A small CTC image transcriber, trained from scratch.
Model: 2.8M parameters, 32-pixel images, norm layernorm, activation star_relu, moe top_k, patch size [4, 4], width 128.
Data: trained on numbers of one to four digits printed on busy colour backdrops, 73750 training examples.
Rows from block 6 of a small CTC image transcriber, named by matrix and row number. Rows with one number belong to one neuron. Each number is 128 + 32 x the weight over its row's rms, rounded and kept within 0 to 255. All counts start at 0. Numbers have three digits each.
Before each neuron's rows are labels from the 100 images, of 14976, where the neuron reaches its highest value: "responds to" is what is common among them. Only what is clearly more common there than usual is listed. The data: numbers of one to four digits printed on busy colour backdrops. In brackets: how many of the 100, against the usual share in percent.
# fc1: MLP up (model.blocks.6.mlp.fc1.weight, 512x128), inputs 0-127
# fc2: MLP down (model.blocks.6.mlp.fc2.weight, 128x512, transposed), outputs 0-127

responds to: length: four (63 vs 25.2); the digit 6 (53 vs 22.9)
fc1.489:118029161088125144093159139121200074175107172157125090095099131112151139124092154113094137115118169083088151192180088128151140161087180129104119114081155116175128102112152112137128168101085144168115139111159161111124113125057114098083111162104093130100104187200139131104125157098144123125075154141125065091189124153197141161175139081095119130142133127138121160149110152126064124120094
fc2.489:122139149087147116121103103138144093052182193118152142169155067130124093115111160124202127091106117124081101050136109176107187144121108136188086111141168138140187065097098159131139090199162176091122135125120126142098112085146122228133113115100099130095148115113144104113144108177174113123139095133147169159098118138118126190143057080154129118115122155150138066125103116166117140128121

responds to: length: four (95 vs 25.2)
fc1.219:143115165212030111086163172164156133121081160124085098067093178183112157172160126096160098102158163149130123119126083125137064107090175071180132134165172143148099116119135158142148110162177118139112155108155126147078082093066117118131101143128134063126169127149125126104071119127111140165132136127189126170203112111183135106118076108125104102145128081125146136148145109107086127114137
fc2.219:187137178123115124114152147159138161188143132129150153132091151118113199177117125101182120112129119092129086111107128111136138133153109103144095124129162110112096145129131074139110151119122133183136110103063094195088053073113110126186102125070164115101134149120088147076136118096168118169221092161192122150123131105151131180092111122139148117125130143155048116135146215062102106115161

responds to: the digit 3 (48 vs 23.1); last digit: 3 (27 vs 10)
fc1.295:103093092138062080148103175139118136116113165139115144171166144091059083121140216175103060196077116120098125127077119138150146148161159162121143119169129123131134172157106135173114103165150082123172161152107151090131121078155181116094140109153114126133161124115104072128078109073114120103195085062105153123168166080108143110151092083085128083097124104131161113129162105142132089167105
fc2.295:078119122172157207046142151163123163099160126078137157134104148105176109129111111126132142086180085160157156105124147109154069114091124094096119077114138087142123107158102139125158103167114122140137133056103104210227126131130129100093151144159151126111072152123150149126043145076106158120118135115166119102135118100109151094133171120095172170128102109160165163137165101176060126102141

responds to: the digit 3 (57 vs 23.1); last digit: 3 (44 vs 10); orange ink (26 vs 8.4)
fc1.303:136141122165120138101097133099121089190159136183094095115102080127100103128094121114139150136110094176070145142158139160172158137173078137058117187131149133129171117114126120129104079079150137176162130081133131056135183121211097149096098145208086119128083129134108090169149143165171122138195127160119148167104179131106127073104119107131172144126121115102158152133110137190089205125150
fc2.303:151127183129174130105070194129139091155138112137087108154104154143151142137095118135178170148145164157069088117192079128142133173150128120095137122112116114094077114155128025124170144131111101083153156127105186084110090090097141141115129115118150114131089089139179153132109101085122166125120086114053194048192113132152125136114138187140108104108149129139076154145114146140115138177060

responds to: the digit 5 (48 vs 22.7); first digit: 5 (30 vs 9.9)
fc1.446:115122160149122100059124044103112077155137139086105074074122091119150140087099175142127137110118120162246165150183115100162155123158086140112093129179178110129159117115099174116199127143190156141095127108149092152131148111165143177119188072156085134104124121089124147084108106136135131166103148128159112150117122130090152119141133133184152132174125082158086129133149137084167139191152
fc2.446:135109115105148124149106141120074185133186090180104168106193158091148156170152134139093089158072155153175071075105131138163143095180161069118174142132101147093106149193129153101121090127185117131125130110103088105118071132109154091050151160138111117165129143144141164147149111152090081112104138078127167103141149149106117176153130086098159071163056054117117169145130131132088123116140

responds to: length: four (55 vs 25.2); the digit 4 (46 vs 23)
fc1.27:080173203127027112127159140068146136147064123109136110131135160148116106079185109142079120105134141057175069150140102084189151150159127113111099143062181161141173113139116171107099137112123157111158155123124158174125123108162152095123162089153107178130137111100093128134143139096175134120096112155138194130162148159181138154181094181155122184132156106192129133149160107120128153106135
fc2.27:145128176145155169115101108076141105093154127164135053090176163095096150137153146091086114131083149170171142111093140117123138103168106125084159135118221122153117105176148114161125101117152084106110096154145084117157193125156131181159079144046054105119094079175142133090170134120121124108120168089162156127105156169084184108138140124116087090097145121146156166173151126147130162109065

responds to: the digit 5 (55 vs 22.7)
fc1.275:132070125119125124121112126130152125048117171115088112152153156068108159142090119094069150151157144128126104166082126126099122152172146166090109162100142156146138142159144130076100083108163103139101124131145170155143149135111068174130127094200162113191112114147151142093127125094137175116152112117063157047107068119100134172202143101106184125106122141055140154113198120164199113115106
fc2.275:197156103120156148140097086129107126099166161083159085128155127177113184115146102130091116186074110187165084073121123133099102125102168089132140058110124145129133146190138136165091166092163133122136108110097130173099083147157192127165118164093201146132144161130130091143094086111118116100126093179134167113139111160115124132088060129216152156132118103146123139136087127090050168118156

responds to: the digit 5 (84 vs 22.7); last digit: 5 (30 vs 10.1); first digit: 5 (25 vs 9.9)
fc1.284:145152118055116147091157083088179129116140141125063152096160169155168138159074153182143163149096186136114160108113120122124148133199099147125118117136103133132131149136051149200138073192197102060114064118126141172084109129185133128121120143113154113144112132120123121164160140097134109099123158174144078137143124154212136094147101211129123138164083145134106153143124105083134098162132
fc2.284:080102164175153137130126129166190125111152131125146116170108124106070086116165078109163127035116113140149140156183128085076097132066081104047192098112110168127122099144117132123133087133158167161150181148110121089132095153141096098059124074188189149106127103108150099142154127148122100183071129133175149085109102140093174143096123130093133151127095150118131118148126142137124121159209

responds to: the digit 8 (67 vs 23.3); length: four (58 vs 25.2); first digit: 8 (41 vs 10.5)
fc1.497:115140149107145173139191120129110138148087163123138190113135162139177131171171122133119127145156049146100147108083123124110123149153131140175057098192144111088130116138177113070129166167134099124168164159061070081105092133121112112179119146090151151124097184149137131082177098150114101099074109138101174144050077101125143140135143146040119124145136150174099131159154078156142156090150
fc2.497:045140076156149067122144114091128158094128126139162165153089089105105142111138146104109097096095186106100147163157121102180124148125060111093186109107170048145109140112086141187140149149088085136103160173139106156087151087106074147072113095110143156123150120114090149172120119133134132093156141083200083142109116127126064121115104114180111191072147102115092142130116147141124130163196

responds to: the digit 8 (57 vs 23.3); last digit: 8 (43 vs 10.2); first digit: 8 (32 vs 10.5)
fc1.294:140157156135122202162146114123121092071136137133069126174076181094139140169187187146119148117141097170083136108194117085125134102137138091124110089245184096134127154137136125124139152130105130176144155176128153128118147132117071139117168091117156150127097169103200132140154076117128159116103095122145133173137150097167094133087126108086059142075125111139174101132166090184142139103092
fc2.294:045161109098117095071185173139108200154106108104195145170087083131146089109153124107127094107148167174132143148096114063132080144124064123123089138090149164126093077065158166100116131117123097141087132127087110117110066111133149159132114138101141127140122111157143057145149150147106118139145122094200141138136152104126168086135072100097153120151133114075073147105119112104084118171206

responds to: the digit 8 (58 vs 23.3); pink ink (26 vs 8.7); first digit: 8 (26 vs 10.5)
fc1.389:144146105117165146075131181125093113094180106143133113119230122110140149151150142110202136174139154175116078123087138169063067093142165163172136116146129148160136198099147173154161106128133137126123135119137121081121124116081115095101138092078126109137143150056118148156184153152081129172118114133116094137180166106130165068140086184134169113091139120170120130087109050135128174150100
fc2.389:163179145089122132164159186124098086148151084111138214133105162140111123117136127163129079113225076104107143119121124120087146115164043120098105168142083167153115156115120128092139159080136116157067180149101122132123211100102164176168077097128145127137117130131147179110167114170107125167097128118182135066131142130100117187123154138137129133104166132148160092165111111075149107097073

responds to: the digit 3 (58 vs 23.1); first digit: 3 (29 vs 10.7)
fc1.24:108139158128137108118148109091148171121118157116164163128141145047138135124161096118094134121147159075116133163117166146129130141119105107122106123067166120087104155141096166169133121139127107226150136117127114192104125154122187056155114113126166139116116113103158085151082091105147070164182073128034123151057154081073102164173108130156148160090129169123156179163160140170138077149100
fc2.24:155176135133106152089114136186082119123084093158109137128173160173126125073126090122124172180106114137179185092151121143112141105148137096132069077103162110131139084179123076169087095080180115082119198108128143111169132198077098166084117184208171199122108156106114100180097153141097129104109123088081117137190122136143140111121152138158115165080097106126123154123127155124124114137132

responds to: length: four (69 vs 25.2); the digit 5 (61 vs 22.7); last digit: 5 (33 vs 10.1)
fc1.453:159150163099151093111114112155151098084126117130117173138132130186141153161098125184134171118113159150086120179156078098092193160207068123115132155151112140093108148179106145106112182134143139069135155102140131174139165102114109137139119138078167029091104160048173080119120105131160113148125140127156142144120155186144144090125135097069208120127132106094141159175158100131115113085170
fc2.453:140130173167095137163150167136120116139125100145075098106122116144152134139128145120085150087131117086126162070167177118084115067092130097088165184092118115184144106124136126139113087078131115144130136052133158105169123171141150113077203083102132185138143088192157139172164168145119146084103122069069060092130160135153126121076156159159154071152180131137171084139113165145105102134103

responds to: the digit 8 (59 vs 23.3); last digit: 8 (34 vs 10.2); first digit: 8 (31 vs 10.5); yellow ink (25 vs 8.4)
fc1.366:111155156155170079135174129121083183144152129115158150083090157124127153105119163105132152142080125135119159092122143119080133116184198093105185068107133186122124098109123149146100136159166167187141150103095177139123118127129133056111166097109156162120109127116093164129188148115133176124102129134141077135155131061092196183099123081136133035121134154141044120089118119110135098181122
fc2.366:062179166138163161158092126145116104083094121102118176147137142134193182113113082128095090141135123095102075131130120144123196175092092124135088093151199143115148118181145126189144119084108135096138178110116130122111075141105097160131054170148101038158156187141136179104100178136129137113124114126125096097139168134079078142166144182191133117131138124113118118183142110124140076101114

responds to: italic (73 vs 46.4); the digit 9 (54 vs 22.3)
fc1.357:114139123113114149152114110120115121138120154155137183094117099117127093136202120136149102137110123155171054118117167116132088162107108118120144096101092160094071127148139140080149136106092146100136162140136100185117135149181174136133102073131164127137153131145158088092180213118115102142115071187123189091158112134151079091141216135081101186055114154107090055097159126164132081170139
fc2.357:126139104082118094104127158165145145147125127175155039111137131109112136083109092142106147107160112128105167111116124165118147153074103120138155132137107162126174094157056167115123132099173166118192072065135158071171144124133136148208085106112153113120134139119143118126130142133120124087111094071192079116129171104129120152083140224120145200085152130153113121120181154171091203153142

responds to: italic (73 vs 46.4); black ink (25 vs 8.2)
fc1.363:141180101135148144157157158132080060123100182126091160128114167119107094164177129226090149133113094112095162193140136081099119121118126157140116093155155133120098132104180101078148148161098096105163153181141132158107198107150131133098112108111148095099132110146067138089166089128099046108084078070145124114104119144155074102170089153170136093114138166139131202157128089152139102131150
fc2.363:176151114067101086136177124109090107104131110097146172147092167149142116128160125126070158073062144122162109126129193104102137113134073106179160168142111118137146060079147151176081143166155132105099124111125132133165168093085133130183118125119101169135136118116113108095126184137136125123201184106086117152130168110106078119147093164002088154092128122077120122099118173134128104119129

responds to: the digit 3 (49 vs 23.1); last digit: 3 (37 vs 10)
fc1.422:099143118181131178147138160114144142183152172137091105141144143080092126182155155133075143154118092134077114137136109115162145163161151112099120113098151080134144152140090141139115141146122096136139152103186165096145128045133159178137117138200157079107152102137112111169108082141108120087190050097114154069109133048103201090147118092113152140163136132168198133161100107185170113104111
fc2.422:151125181186111194105107156215117171079116139119147160081128149175165131111094088115132154113101135175137109167112103149157106141139134094167090135124129094067147102121125076200162136113154134083129110084091165135140126196128138150132140148131114147113046157167142137130062154063117180145102162181064145149169162115126092151152154102169107148097133090095099169135145150165116084153103

responds to: the digit 5 (57 vs 22.7); last digit: 5 (29 vs 10.1)
fc1.452:131112085106139097125148044083152126182136136143074095121146194146147123114083123148116154178126124127162051125165085112155158189129099144136218128115134136108175095122070098143095134117107169132122119114106169214129101118121140099126075151187159079130155123102091166157144186114126160110129139104122110172077111097120140125141124201186107108138118100080069130124176111104083135127104
fc2.452:115153167095181112114145188103145076114181081109151166116147084117146116136127067171149140072113129089133120122144164099102107142180106079083098091127157137150176132184107095067160092109125161127108191079108088087062104118173150122110143116130181102140108124135151167076178101134086100177092141158156105158150097146171114100122077136139141126178110179139118104129056157169086113148169

responds to: the digit 3 (55 vs 23.1); first digit: 3 (36 vs 10.7); red ink (33 vs 8.4)
fc1.437:194113141127208103137137134128131150086125139124194140095108140084136110125104130085065132120104164075089098203132134095140153109118157167121167109137135115147081162116136118121123097083133112166128185162107148152114115162086083177122110178141168109127124134155184134105145097074136119115061077111016117118088090089117108148190104103118105148106169105090177139103103127117189101143161
fc2.437:118122067137096147115091083154096157100104079137103101105118115206143160122146124121156190112086082144153175098121123173091132072138147110159069100092105145125180097137171167182126108073129132092134114147085119137094109177114127166128074135156187213146123162087104087130115070138119150102168135104148105158107125080096153114111109104208119198126122122176105135141142174175091125141130

responds to: the digit 8 (66 vs 23.3); length: four (55 vs 25.2)
fc1.352:152169138112087132120159115197090125168123089150181125136176122168139129139140170090114128136132166148081133132112139153039104058146117093092104137168119152118129158095116163104111139091153053127134126111126070031171152120095128150159144106054127139154081137081129133159107149084121132160139152135143134134118155122155165045132097155168174135094117164150068186118079118125086133138073
fc2.352:119172102161109128158127108136146105096174075102122206115136115156103068182084135099112097109164143076127102126112191085111152131186099107147067097127125133139170115162103128120114191158088106146136165088107110154099163117125117129109128096136100092122099149110124168131147087118132148125094069085103126116149110169081189182130146170117198092157172113111232105123133128085113153072075

responds to: the digit 5 (55 vs 22.7); length: four (51 vs 25.2)
fc1.355:108116145125149163063162132147140089177056154079124078109170104104142148059134164133094135134071099073145058104139092162168090149181123124162146172130216154138145066133119124088146113141189157108140136149118124140108141118143159089120126160147129105087188125140164106101120107100066163116155105092167109142119113109085144115155130198128135166147093088128093197126140126065170134105116
fc2.355:113058135145208110115066119087124161142213147084085139103133160131104159118128101140110072095122149170170136089111155087171143061149153068053081105109101148115162125202106133121159071146143109117076160121124078172120114101146113165104157082153122168115104082117125196081147145148129138119069142123101159109114153129118117134145138153131146134168175144111060137173127114135114128166145